Rows from block 5 of a small self-supervised image encoder, named by matrix and row number. Rows with one number belong to one neuron. Each number is 500 + 50 x the weight over its row's rms, rounded and kept within 0 to 999. All counts start at 0. Numbers have three digits each.
After each neuron's rows are labels from the 100 images, of 14848, where the neuron reaches its largest size: "responds to" is what is common among them; "patch colour" is the nearest of a few named colours to the mean colour under the peak. Only what is clearly more common there than usual is listed. The data: rendered scenes of toy objects such as cars, trees, mugs and chairs. In brackets: how many of the 100.
# gate: MLP gate (model.blocks.5.mlp.gate.weight, 336x128), inputs 64-127
# fc1: MLP up (model.blocks.5.mlp.fc1.weight, 336x128), inputs 64-127
# fc2: MLP down (model.blocks.5.mlp.fc2.weight, 128x336, transposed), outputs 64-127

gate.196:422593500507514587489542500482500500577456484500455560539474443556572508513551539500428500519500500500402515479500456561500447500443414567500561500473524500403508480500554498494462465500565293
fc1.196:500517500513435461544440595483500571447500504500452544468532583370543535505566529499497449502500438500475452481702500423396526499565389500546500396477500500534460500480502500500441582500500365
fc2.196:424549430422500500521541518558500497526463446500553409351486444525488356527469463445500593500399500500500488496415553471457475565500500492445572500500552475458582500500434544500500552550486570
responds to: light from behind the scene (60)
patch colour: black (25)

gate.212:452500508500500532475500499500497610642539438460500495629463459463500500500409582500548532578557500500500429472547426487442504463537467500509503484398539500500453450526500500463447519331378495
fc1.212:475576562500553563498500600520561500500483468493500557548385390468614505500537546468549452513611500481438500500507429525500399543500581500515354490500500443500500500500527501500466399431500427
fc2.212:492500426500495572560570500500422500395492541507500520500500487500522489550516583500533482500500500508500522500500500427444592481597536493382569538500500500500487500493497500551535449500500535
responds to: white object (39); its colour: white (25)
patch colour: brown (55)

gate.319:578419500483432500578500500441447557431500526464533500566500586500464500500478592500500435500539500500556500500538418553526500500433468538579562500475399521500629540404535500500485502573549500
fc1.319:500440500587502500500579434500517434611500453500459500525582503541500577414500461500593375574580580500452500607525500500524453538512393546500414387500500510522500428436445450491426450500423446
fc2.319:471523552384483578427428451478527346500468517500500486500500500500500500500438581517629537635500442484500572587508438500571472516500553500500472500500441500450465500500530513500496478458420520
responds to: count: one (62)
patch colour: grey (82)

gate.257:500533439500526457458500487549511531500523507500439650475599568500504500421547563556391420500500592500458500462500526432560553500464429559425478539419451500500586526485515500500500500467581453
fc1.257:490500457500551508539449418532528500496412500555538500583500500500553500431500500478439503441520575500502514497347500500523477500550500500548567534455542426422500535496500484500500531516468548
fc2.257:584500493613500423500577553480500500517623486500500500491551483500500490487544500494429374500534589500500500461500500428459534561391500500500460465544500540526561500500533448500507475418500403
responds to: count: one (60)
patch colour: grey (53)

gate.245:500500468413513539500389500395517522496468482500545510552490600540516457508500547493439439530470500401428556490500455398500606512574458517634468481535495482530645562500615435500462461557511500
fc1.245:500500505498500465500450523443443446359500482549533500567510500512514500478500500441500434500465500489496443476486500507552500575409446515422500467561470481471473500500483476500500387519418424
fc2.245:450525480395500584573414540500500499500458492430500520495532558500500393508500606500561505426471412451528541500410500550518595439500500507483500573500465500500405500526490500476500472531461526
responds to: count: one (64)
patch colour: grey (56)

gate.13:519579518500463570528500500468500500587537551529500553537500596545510565472405492411540547436500481498532479520411562479459359471392464605526463500443500428500450487467500515572500539542491559
fc1.13:500512497537477441500568415466500468538502588540517500543542567500534500500495390502549523476519508510500442620457543556466393619507429520544488500536500526500395395392500500519463500613351582
fc2.13:436500554486573469597500479543562500470490500500465568519437479565566466500500590517500548432535482461500495500447566469442552500463441578420471491558572500608462436441500546513554381605500513
responds to: white object (44); its colour: white (33)
patch colour: white (28)

gate.230:485455508530446481514482500424547500485500570561451412500526500545500520414459392500439441500500519500418522500616558459442538500560483414498500443413616500615546423620528563484493413500500500
fc1.230:504522478392500490439534561535490584500525500537500569456500398500442444521420479500522581500521466546562481428401500575435500528433630565510522634500389486411563484391500500500500571515500528
fc2.230:530511500397500533500440526557469500414459431500500464430493462500601500500546530500500500567392448504500492559532473541500542500500560454456488500432416454500527643500393500596551484498521487
responds to: count: one (65)
patch colour: pink (30)

gate.323:419500504471494585437500520489554443671463489500500557500570539487545553508511467521428427500500477610441502459423435474488396578500495500384500500451528500510469487500535461500503423444462416
fc1.323:394504500427456500464519481445500460432516500500553500500703474523476500470500562568562502461500450368441552430583500500542564556500530500500550500567500500500553325500443402500494500500498459
fc2.323:500575523481468547452558522578454440500500464500500500374582500564500463557438444502473500644359471455529500500560462473485465603500521494530512500394500454410552626548446500523430500466445500
responds to: count: three (71); light from behind the scene (55)
patch colour: brown (56)

gate.332:565500501500500500498572440494500500469500500428530500459432500500500446500559500529516444426463509558537509500539423432460470438615539537494500500513498522476500405552500478535511495603579455
fc1.332:428501349405500595596500500505557500500389568587521500444500416500506500500500500448508500499500500500534555500500500564510506500455500481413479500481500500404500430682446500500500467467493451
fc2.332:449557395500565567541463512541500460498473500437577585538514461474500515459500555500568609468500566500515537463503475468595500464514411510539584587457500466500413399552500622500461450544402573
responds to: count: three (66)
patch colour: brown (51)

gate.6:460489455429500500476531420500559500627506523484527516477680438540490503546500521532493500390534479500389500581491462563573450633488579627503500528571500549553539460535500500578479500512481408
fc1.6:519500500504500517545549360500500457477553533497447545548501550456488500565576458500541511500500466642506440415500460500500455564500500345500493511500638500514524526540500482608411559400500500
fc2.6:500586431480472579500464542607495500500477559488629442485500419557500500500501452568475476500431471528587500468517500468525542524551500368500531556352433543426511493500467644568380589501451473
responds to: count: three (74)
patch colour: brown (61)

gate.171:533398500500457500500500500431547500655546541483481438500519459461606500500500492466528525531500522430479499509645523617450450500500456621448507408534531511500494500598554500548459440415470500
fc1.171:599560553484472495399535460465467476424586513557449506364446500500500500500468474500530500429387500580413500443416500452500539500553510500407557423592451575558556523500486500500544496500486534
fc2.171:500500500493500508384417500469500500450500500452500587510559500552502617470452500500550500500384484509569556500500500456513445521485454505585508420491460535451445500500500492421464500459477441
responds to: light from behind the camera (55)
patch colour: black (31)

gate.164:500463500500473432548425553399534526605518500462500447519500468525500411571453403442500448486619501447499500519528500444465519539546500500500500513500526432587408572448561471517527500509500500
fc1.164:500417500556488505495537587500448425450515500424521528500426500482487500462500433488547500485363499505500461368554411493565600556602484500450537500500490500429517500387445481526469541381500500
fc2.164:480442574500535539500474446492483535450572576500470500500567528492532546563431584569555500500426484463516612500500493486482366506440540546526441465526511500500500540449575449441539313489462433
responds to: count: one (81)
patch colour: black (25)

gate.265:565459531500442500521500527412508500650500529541443500521505562458540568500500500500500533533500500500447500465500500500474508500388500623324536500557411500500474478500500494500543440585451531
fc1.265:434484460505604500541467515610500500500449452456457500525418500520462450513500542453514524500538500500515496690404450533425383409434538580503362500456500536490500489408518500563624479453469468
fc2.265:559466500500500562578502550404569403504452470500478367437380500417500500500500500500500491500606565546500504540442593535500485500500500517503431559561523454564500438500566444500563593500506617
responds to: count: three (67); light from behind the scene (51); red object (35)
patch colour: brown (59)

gate.155:500587528582469461500500555500500500553553469413565476520493511539495509606573532427500436500409526500430505470500411500653500401517334500563407423486565455500500487585578443500483536502406461
fc1.155:500500543464525480448478457513500485500601415517500555472516602500378500560399526435494574451518422500418476477501580492426500531500587500560500484426500405548617436518544601500485554500485500
fc2.155:500500598500519454500411595435500584480481425349500553500563466500500567494567500423500469500500384500531500505473375500439528500500600500440500467517515500500437423492500407510569564583554437
responds to: count: one (69)
patch colour: white (65)

gate.184:497537459474490478500549628546526519500539563602500506471500500520457558500493524426500436506500459500417519500466500545438500464461623536595500522488540403513439417500451541523523426550460575
fc1.184:536580500500397500641500459515500333541399534581534500574500500500500445499506506568388509540500552576417476493500528500516556500447468500500500500504514466500461534546500477400399448500440437
fc2.184:493438572581500544500489484500500444354533500430500470500470523514500509500500604542521453356581472500491465424500556449401507500500500500458471549532443589514500500507500424394493531500500450
responds to: count: three (61); bottle (28)
patch colour: brown (58)

gate.253:547505487520587500532498500500433482500411500500442452405406500514500500532500502522435490500530549500500584500500500406500557434529500500421500556534480628426497466505439611513527522500500518
fc1.253:458399500488404539470467492500500345550494500574445527565497507533480531457512500467571546607544463445405500520500572500446480445449500582476507560450570443500500471524497500531491525500412500
fc2.253:500500500500415481460500432500471428547591610546489479536475516459500584492472330500526470521525561500507501486500500500520465500500478500555457470512490500471500500475553433473447522489470500
responds to: light from behind the camera (54); white object (36); its colour: white (25)
patch colour: black (40)

gate.289:500580444521500535500500516434495445547432518435619478491512450500500517500491556500493500561483503500545500500627534444492548430451429509389500446500527500500404558546571500500544486408587542
fc1.289:500500500495500500439500500500516586479587495408512407531500432500400528496433500495561566500440445427512494497475500500495477500500532594362448406610389504539455479475512485500426501583467493
fc2.289:507500571562500585500566500504529354412548569583526412470543493551481424512500500586535500432434533526474500490547470486436435500468411480535473525500431559500540583494457555456391500500442562
responds to: light from behind the scene (51)
patch colour: black (25)

gate.5:500548470500478500427500464497500499450500567652469477556510554440427550519550497381443398412491500579595448539511443500514424486437527500495383480500500446498566459418529544536552512589497555
fc1.5:482438523569483497500455483500467553548500566406500500469439418500453481466451481537483390500500573540609500500484465500500531593500446459612501500500500533549529564355500595442534500500500500
fc2.5:500490500500500616464573453412500429413500588535535500511521462500440500500540579554500387453610516611485492500587547471465459500547500437500500500500500560529551530469532431477500497433500500
responds to: white object (45); its colour: white (32)
patch colour: black (33)

gate.259:533628546500500481589498591521478481565500442500462500506500562492574500399500479466508508517486485500418429379513460446542428444507457588500493500504534500517569521500500593471460568500495414
fc1.259:500430505438500452500417401428500500500510500416537472473556500526448463500460500484485406479531402500500500459569469501500520485568404513498480500500575500500501514475545608518500488588500558
fc2.259:508425500500419500465419493554467500500468400512553500500536493500500459463475452500492490555377450510517500500500477500542553500546566500508500564415465500347500601618457500500396500500557465
responds to: barrel (36); largest object: barrel (29)
patch colour: black (36)

gate.159:429589440500500429499500539500527402600500500491535512500417511500465578427548583480500500500529500500439514500500500459571500500437338462622550402592500500529464558508500417500400507497502472
fc1.159:450509467427500500531500491571504506361524522571507439483557500500470407573525500536596609480471450500500500417458500473389475647417582481495541455500500500517514431500428575500536499422523570
fc2.159:496394588500583500580424471500527500472500551480457500544517482500500610486520527562500500547500474467527559402500477427500500499500500500500462500522514532514500516490586467403522399500517500
responds to: count: one (61)
patch colour: brown (50); black (30)

gate.304:518500544545442538607500500451500500508446569553500475433500500500500500437554543555455505500426507440528439500500500468500500485500500500458616512527491529479561456542592469500446500483536398
fc1.304:514440493500487513416403458431521545513500553394513515491500404454512500570483500500463527451500427460585512500488625500500643500586554478500482508541514594571500480457494511563523500580500500
fc2.304:490432561439432507559402494561475459463464443500500501570500546526510499501500476500555458540457417500492482543479498533500590500566557431440500538419433500407478551555468500548425531533500466
responds to: barrel (35); largest object: barrel (31)
patch colour: black (55)

gate.235:500518533546540522500481574558500500560555587546547525501500507500500447489500490443500500500500556440553425500500500486500382500403570516502500500500414459599551451500488511487623417500564498
fc1.235:500500490500543500471460496500397523635537497500540532529500523420442500442500500517523500553511500500500511578555500592500500573533500539603490497500459500632431364448500433500495507417516443
fc2.235:500427546500591448500500500479534477548555518498362500455406500493500500480500512500476500446675500513500500482471487576500536425440450601442459412614561505500456404419561440500584463519500498
responds to: barrel (32); largest object: barrel (32)
patch colour: black (38)

gate.148:572500499500462451394498486500500454529500503500490497574482483500586488500489500410446545478462453500463500500553500520545360482495522473500500466463517516500581438500564500506500500389446500
fc1.148:500471436515504551481500532462500500500558491585500551585438510500500550500551500496541500500457435398500481484525485500433500500500585436500500379500583406500542500500500506536500451398500486
fc2.148:500606423518533472473580575533500520488432505500500545500526458556559469547539500500500578520425543510539484500495522459532547487500465534500500500489573453519533561500433626562500483529500616
responds to: white object (36)
patch colour: black (34)